A small multi-label audio tagger, trained from scratch.
Model: 21.4M parameters, log mel input, arch transformer, norm layernorm, activation silu, layers 12, width 384.
Training: muon at rate 0.0095, 23100 steps.
Data: trained on babble in 24 made-up languages, each with its own sounds, syllables and stress or tones, from a formant synthesiser, 39062 training examples, 75.7 epochs.
Rows from block 4 of a small multi-label audio tagger, named by matrix and row number. Rows with one number belong to one neuron. Each number is 500 + 40 x the weight over its row's rms, rounded and kept within 0 to 999. All counts start at 0. Numbers have three digits each.
After each neuron's rows are labels from the 100 clips, of 14976, where the neuron reaches its highest value: "responds to" is what is common among them; "lies over" is the class under the peak. Only what is clearly more common there than usual is listed. The data: babble in 24 made-up languages, each with its own sounds, syllables and stress or tones, from a formant synthesiser. In brackets: how many of the 100.
# fc1: MLP up (model.blocks.4.mlp.fc1.weight, 1536x384), inputs 192-239
# fc2: MLP down (model.blocks.4.mlp.fc2.weight, 384x1536, transposed), outputs 192-239

fc1.416:544512542543541521508481502466497480524534480483518480468490384515492550464502536464530473518486490493503559518484578412459527520532565469455619
fc2.416:497514519465478499490515486440512502486456490479507508479474461540469543486464497414503549502550584489494521484442457442550559533499490561533567
responds to: voice: deep voice (68); /ʎ/ (54); /j/ (33)
lies over: /ʎ/ (38)

fc1.615:516538458474505476572588541481529483519454517501457505586545486487502441499453502535546542533458553502540424528516562470522460493501515446478526
fc2.615:453480461474443519498447464503480518526595491528530456487404521561553508507471514555543489473557519466428508463405478471503473480459481526489502
responds to: /ts/ (69); /ð/ (30)
lies over: /ts/ (64)

fc1.508:487506606473480427495463502581476498530494529509502478479497516540545578468509447482470474486560472475447458465582463421426527524507435461487475
fc2.508:479561527500482558546575506507467490534539533526396448550515472582557441486460463544503447489502478464482467529420479565531492437403467482526481
responds to: voice: deep voice (59); /u/ (41); /f/ (35); /oʊ/ (30)
lies over: /f/ (33); /ts/ (29)

fc1.132:458513504445496506441526541547559484467503528531503505507504539555502526490506464478451427504464492513525510443541520495440501480535542542533537
fc2.132:502470529505557559484428485543516517516485482444528489511512402386463547492476546586455551500525467480543506515468504477568569490492552504486613
responds to: /ʎ/ (58); voice: deep voice (54); /j/ (44)
lies over: /ʎ/ (48); /j/ (34)

fc1.721:435540509478518561485418474516498480524503499519413555476497542518444453441452471493494536492494475482451516546558497478471515496506540496515508
fc2.721:490497557438467555543445470499505471479424557491504496526532467555512512568581507505517477585494511603475529458429440492552523484531550577461504
responds to: /ʌ/ (69); voice: child-like voice (68); /æ/ (54); /aʊ/ (52)
lies over: /ʌ/ (54)

fc1.111:466540531531539465489470528520515444477503555509521528569461478512461527550535461483533488573525523464555483502539485497530541529541462500453466
fc2.111:564514470488450543536414448511502481503527555548501517422471493529494558517465524508482480530508511390519506466439454508479507451608491507533403
responds to: voice: deep voice (54); white noise (39)
lies over: silence (75)

fc1.585:495493476540484463499445497572450505524547519498613498476459505461491548521530477459560438572510412504505550506502489455555468506477533496429580
fc2.585:479503467531486505610466528539456477421510431589520472529419543524539539505447497496510500484496495398480473466496519570497442524530524528570475
responds to: /aʊ/ (44); /f/ (34)
lies over: /aʊ/ (36)

fc1.584:456521511392494474550478453536476476513459533450580530479512588505512528489481488537514511485514479453483517505521537425438531478517531477521488
fc2.584:475502490545557434567472522530511484427517458518456476536507491489420579505522542565529480514482509574521474502560539451552467513437475518486506
responds to: /aʊ/ (65); /a/ (32)
lies over: /aʊ/ (48)

fc1.481:580484498533509505433462521454446540484498518522541549544452508543396505517476543493377455518439429485516522480504526464513545525530522529443567
fc2.481:419539462455459525541476476499450508488493393533469527532511537516590466530468419500503448460487560563483465526513478581469522487501622454541453
responds to: /l/ (49)
lies over: /l/ (45)

fc1.162:511528535492475489565524477560583519559526503537440517473557483541492530532510461561511491472596488519514484505548467492505434457456526489432608
fc2.162:450482508532509563528544585359462556475487573569554577462485547525499534539570526499454486545473439580470498546459484507444475558546540458510484
responds to: /t˭/ (66); thin (high-pass) (51); /t/ (50); /u/ (35)
lies over: /t/ (39)

fc1.9:500541484462437561446503503458558464414521460549482537476488475577566511432487414465508519469568526559450522484466589509466520519549476534543519
fc2.9:486482477506438450430493491534436521486461553552502590544477478547489482485423489540537558538449551452513513505481484550397497435514422447459516
responds to: /aʊ/ (50)
lies over: /aʊ/ (25)

fc1.16:504463514523506509545522501473492504550576555441460496504492519462475514454485483439530452536579499575472452522481459464503526523516462501537534
fc2.16:521500520509547511525466566411485549536488496558483428504523517496446506512491529503501487515496537536556488546521549485501510523488438453522500
responds to: /w/ (99); voice: child-like voice (65); /ɑ̃/ (34); /aɪ/ (27)
lies over: /w/ (97)

fc1.582:482499515480446445469497412523579462523450502493538531457502509444464393449528503474538465516527502452517428476483504454496535554491513477594521
fc2.582:511526499545587501467489518586472476424483478580460526471532468448579536556475552502533503530537549538416486468434546487536497473522548545546450
responds to: /t˭/ (76)
lies over: /ɔ̃/ (28)

fc1.699:457407510478420504452519484554507481457515540501533469573528456442527477431533463555436519482447526475556462577566533518520508478502512465443502
fc2.699:535460436552491547539541485493496470550498477457530519522536544519470409456449491420529532454473511534503410447512530472423465490561533511501473
responds to: /ts/ (81); muffled (low-pass) (48); white noise (33); /s/ (32)
lies over: /ts/ (75)

fc1.566:593465524501549508538518520502466570497477488600505480530579453480487534491528481522567471499515492504557546471443535514552545491461503552492501
fc2.566:537472464481510477497516488466578530515511505535484479511553579477530432560495494531521548489557568492578516515473544454470486526463465544471491
responds to: /w/ (80); voice: child-like voice (63)
lies over: /w/ (78)

fc1.126:521596516554539502470537577532523549519492481410453528596500486465526492499493500473476517414572535486484509509509450461540487509513454566548461
fc2.126:509509442462453517468526453517534485530470533501496476470454476583526590498480524570536483495555439504482486552465471494551581533467544477516515
responds to: /ʎ/ (58); prosody: stress on first syllables (56); /o/ (34); /j/ (31)
lies over: /ʎ/ (55)

fc1.201:531530541440499452472508514503534554532472507493415473499524405486510527490505520483547531513482534561524549536534534481545493467504518586473550
fc2.201:467449495537468498509482476531499554511426485496586470465463496477560502537560465441503521496484564501542528477571470495469487506498494449474467
responds to: /t˭/ (74); muffled (low-pass) (41)
lies over: /t˭/ (73)

fc1.746:460469502535510480469500455530484452470525504583493441500492549483495542532560562577461481528525525557416488417492527483404559480460512494515445
fc2.746:497495487542511530495538499468439517428555473478545489521559423554478541509411549483462528477543470422511509564476519453530497493503517507485487
responds to: /ʌ/ (47)
lies over: /æ/ (35); /ʌ/ (33)

fc1.579:475546586479468470458430505591427502559491482384543503506531518540508516504480502494535500603562434552472492460468584465598486492439524495466577
fc2.579:488570557477594506473437538491401520433464546474452524472475547472430428543501520492555541595447469498495478549480530487553461467562520526544530
responds to: /t˭/ (71); /t/ (33)
lies over: /t˭/ (30); /t/ (29)

fc1.513:440518478570429533473462475588566518559627470419461441491636572507504492457563465527453469449588462393536500480526538500490498543466540594440550
fc2.513:453429538560479522505527511495514533539450477483505610454543507443502516520537477517598505523399450648519482546494513545493591452531439417495491
responds to: /ts/ (88); /ɑ̃/ (40); /ð/ (37); rumble (35)
lies over: /ts/ (88)

fc1.612:471486484457483473480484514557495523439565522511518480479480435473479472484557517500459462467503532478529568442569432429517524513501468521502529
fc2.612:481502488588517478465490460524465505479549506485506490478545587478514500486484464498560453474490611487504492512507454510531515542575580513445427
responds to: /y/ (91); reverberation (67); voice: deep voice (50); /ɔɪ/ (42)
lies over: /y/ (86)

fc1.756:509528515399518506475542476523478490514497533433496476469462563448477468473564489484497592451485516489494465470517480569466471433529422567497484
fc2.756:529531460428500499463491498500489529506579491465505568538546467466545535463473508437480567503482527439499554530465497559504524527577450523481468
responds to: /ts/ (82); /p/ (45); white noise (43); pink noise (34)
lies over: /ts/ (76)

fc1.437:491495527490482462562514465599435460506531556531446555542505481504492519516488589521436518544543547469496487482497485474503469461463442551474417
fc2.437:487484574511448503560516471436581549519434519506475541458479460486440572552490534512442518487529420521409540514468498510562523507550504521533454
responds to: /t˭/ (68); muffled (low-pass) (40); /t/ (35)
lies over: /t/ (31)

fc1.666:484449452455460489446498524449569550464553457491566527521525469471459444486565517467509425447429489499500510581524567520499492494477453545453451
fc2.666:580477526466529524481472463479520507469453494561602562499496459420495539530437458488489483491455593523456465507445507504503507556452511477426505
responds to: /y/ (69); voice: low voice (55); /ɔɪ/ (38); /ŋ/ (33)
lies over: /y/ (68); /ŋ/ (32)

fc1.369:476448550505512511489436438488454546451397563525408532551505476524516495566517556415448458500508492549513503485521500515371429469475446554458389
fc2.369:502558413482493597470576514514485586487467504539473532535502554485445425490529431519538438423516494543459523484498553527483510456515481523539574
responds to: /aʊ/ (51); /aɪ/ (32)
lies over: /aʊ/ (45); /aɪ/ (31)

fc1.49:513446421473486486458574512494446478488390487554483566495508464496464478541488520536476423462553424483540483457520505551457540557485569503525536
fc2.49:532547478555478450542478478504460523474510509531542486523447451484473454539533457523502572511492416539452529502453497517474505539486476484521461
responds to: /l/ (49)
lies over: /l/ (45)

fc1.96:586444492475494492529484491475471532503498481513501514439504597444554494526476560459429516506487538510530499461479500444470474491544440454483524
fc2.96:519527519466516411482519456459511496444539517468554497451490503533443535513482543528480481518486518510558560504521490554481489616471577474477532
responds to: /ʌ/ (41); clipping (33); /oʊ/ (32)
lies over: /ʌ/ (29); /aʊ/ (27)

fc1.150:427537490465479493461482551519541517487538426492503510475600544454467487470522537548476497547518486565508465512529479491541590471505542487452488
fc2.150:426522515522520488539541523460539493435500486514472542446513551545504478465501527550535446518531486476415571549518565503465511478444497568457597
responds to: rumble (56); muffled (low-pass) (50)
lies over: silence (92)

fc1.674:569478455460506517493501455438541494489557405486491509518523580504509461536450553569467478439469546534517488482473517499486498523456515506497490
fc2.674:557501618469530478440503501537515470572465523566517507494504502430518488536518542460504541509509523569493491440454466433497511551500538454517478
responds to: /y/ (71); /ɔɪ/ (45); /ɑ/ (35); /ð/ (33)
lies over: /y/ (70); /ɪ/ (25)

fc1.564:468493526482504516468512485492428529527517502455522492528494495505475525473458531509540552530519458544515553495501497526450556562553487541466551
fc2.564:523495521501457493507422540572506554548522507539512471466495423457562509498503579560551549510400473499532471516489518500472429474493493569473555
responds to: voice: deep voice (56); /aʊ/ (54); /ɔɪ/ (45)
lies over: /ɔɪ/ (44); /aʊ/ (33)

fc1.40:498449469406526515457502576493485494494506488497430526542495554497457477455499503491491462491428522521361522453486583495482538574579563533567506
fc2.40:453565512488504468464626494562509517511571468546546495555528479557549428525468549439534563528505512472430443474497474538491519481473548462482557
responds to: /l/ (87); mains hum (30); /o/ (28)
lies over: /l/ (82)

fc1.146:501530494515511530517510480525437482436448455463534510586592439489539478551512447511513511522476569563493468530480502470529479514550463518512501
fc2.146:481426559513491516528506491482479513481518569487456495483443533475451539471512479482430438566510524544557463459534537427569476542486547477453435
responds to: rumble (90)
lies over: silence (92)

fc1.21:493595453486475553483546506516460508495560494503414506532521534511576536520506508503448555478435440567460440492507583481508470537491550504571550
fc2.21:528419448500524520467527536486499531526453533534531513488560475521509478504489523509474491428450481456524448575485542537533541494490554486516494
responds to: /ʎ/ (78); /æ/ (52); /ǃ/ (27)
lies over: /ʎ/ (67)

fc1.766:519497464584534488540519465512472511508503506502451515492468444500490466520467526529473505503561482486477591500565555482550564490523491450476488
fc2.766:425478508506485476492491464537464410485487403487527550491454492476555486467502544433542504456468431521513426493502500530555478565505466561502558
responds to: /aʊ/ (82); /æ/ (69); /ɑ̃/ (43); /a/ (39)
lies over: /aʊ/ (42); /a/ (34)

fc1.454:495542505492588517456471477499471510473540541520568491544548489570517519501470530507516489445440442475475531470533486503529530501529478458535414
fc2.454:497519515525496542543500548464431474450489445511436554441406522488479493495471550571502464480514469463504479566507523561515507433412474543473445
responds to: /ʌ/ (42); /aʊ/ (42)
lies over: /ʌ/ (40)